From a checkpoint of a small image denoising autoencoder.
Model: 48-pixel images, encoder arch vit, encoder activation gelu_tanh, encoder layers 6, decoder norm batchnorm, decoder activation leaky_relu, decoder widths [48, 96, 96].
Data: 203450 training examples, 8.2 epochs.
Rows from block 0 of the decoder of a small image denoising autoencoder, named by matrix and row number. Each number is 128 + 32 x the weight over its row's rms, rounded and kept within 0 to 255. All counts start at 0. Numbers have three digits each.
After each channel's rows are labels from the 100 images, of 14976, where the channel reaches its highest value: "lies over" is the class under the peak. Only what is clearly more common there than usual is listed. The data: small charts drawn from random numbers.
# conv: 3x3 conv (decoder.mid.0.conv.weight, 96x96x3x3, each kernel summed), inputs 0-95

conv.92:103126148148145123153113124104136119071150134113194199147166151137166126143105124137076068144147143169090165130101140104159124145174131099158156141109118134166085102139118166136113118112044137117126251082124126112116112110125148094137105142172146140091147160200123128095100111158130223148
lies over: legend

conv.31:110118157157129138129134114128124124115173142121115171148250114135125118117117129118127132144138123124137131137090122123131134135151113129124136150000104112141144126138109134117145142117190112114130160120127130128120124110136131150093141143122137116123123159162123126125145107137147043129
lies over: data marks

conv.14:167109110187117085154142103128123144080255147111110171162139078139091116081144125114144143116120153133092138158091094066105120143107131201122108178134095093124127129135141102095153127090144117133091110140135085159093117106128093080100135106108229128106128183194099117130137098135112105127
lies over: data marks

conv.22:140141127133104113121136130085141139103192166109128122134190126119128125122156151124125153114111135142129140123134123154094067142170115150109112164122127124169162125123103193116176134127117132090113169150153133111123131124166105117134148123124105122151117122176130134134151115129109255101
lies over: legend

conv.83:162127125094101103131146138050142154117168136126103139087098119114089141177134144105100128114107177155100129094172156080153153109092134137087126131000116149208122109110097118134106145172166134114117059151118142139143124133124130116156135150144146153125108101087106159157164127150088145113
lies over: data marks

conv.17:090140144095119156118103177105134132193006113175152089102118159138150154147090093170143104137148140128157102109157129200143127101130152057117116089126182142126153127111129146192085124164120139137174126119123154137161154150111186142142098123140051128153139079048108109112115165130147142158
lies over: data marks

conv.55:115111131163167166114123131184115097156106135105157126160157132146164147080117131146149114139130089128165127165096092170126089162172132129154139136255132119045124125145152147132128111104102140141133195119108095118109132107164132114097124104137127078116179168185166110113101114107159074133
lies over: data marks

conv.11:093210142126125112117158156000137128090109094155124191109133109119155119155139103084084161099089073186156089113135141083115141104130114090144094072114123188148101141123132137114163161178060105145132139152109110107112146180156152157108057120145116149161123144170117132145104121119140092125
lies over: data marks

conv.60:112214150102103103093125143134136122118151119121152178176128148102164123098106112124080095135156143177102136108093136090157146109170094070128096130013105171106099147148107156117138162110097106111131157142114123118106188140127143135161160185153155160075151134195138108134129096114124030087
lies over: data marks

conv.40:135127141161114176174121098084159125117137142103171088159023122118154151160142120122134084161139185141111171141156120105124121129091099171134134140102105113162082102138129106114107157141068130131095174146103109189110112109148138129126147096105133138120101090098092129146118182130124255139
lies over: data marks

conv.35:115151154127111109133134140072131132115134108133119129128147119128127156183120096066091132130128139163113117133128152050147127112153118108115150120208127139000098097107099123136132118125099108118133122144117138101132108116136138123111112161123106139142134108143086154147166113143133128149
lies over: data marks

conv.61:106119146118115133107109117152120133177114144176125120124000114140123123126130122120130148127117110086120105117181147151091136121092143119103146119073138129255150139113110110127117179149187115120138038137105153130137129140185122153124134113068119119180112125101150127138126154099150071133
lies over: data marks

conv.69:131108100110157126087083211051135135175066112121182122118155156091156114134122131105121113124134129149139145084094142098149086148154191087127115099140170155140085094109117122126132098123225066125094223091093105098077186139102116084164132134136133121116135074132126156137128134112116154126
lies over: legend

conv.62:139091123133119147151115119162152134176128158120160045133255144136111131143127139153125099122127151095123169107132141154141143142123099155125125108192123111000114108128118038132126185144094133112127208110131133132128110138167122131148131124116130126134119098106148138136131117152124061137
lies over: data marks

conv.26:110154132128145112119133143073121116063139092105109219115006138126143142111143100114107150131118111192152084166110110097135100124148134107136145151078137117252133142125135229150145076103157124128137073131140129098140130116082135113110122132156112127117150162159108134117136109123146172132
lies over: data marks

conv.65:102130166187160108140136152126137143077116144129168158098128128144045097100128132073135216111156125145121143115186134157183247112202148139126102124139089112161126129116165140142098135128092082150114161095110128067156153159163141130112112116122100181160159115099135144103093073148102115120
lies over: data marks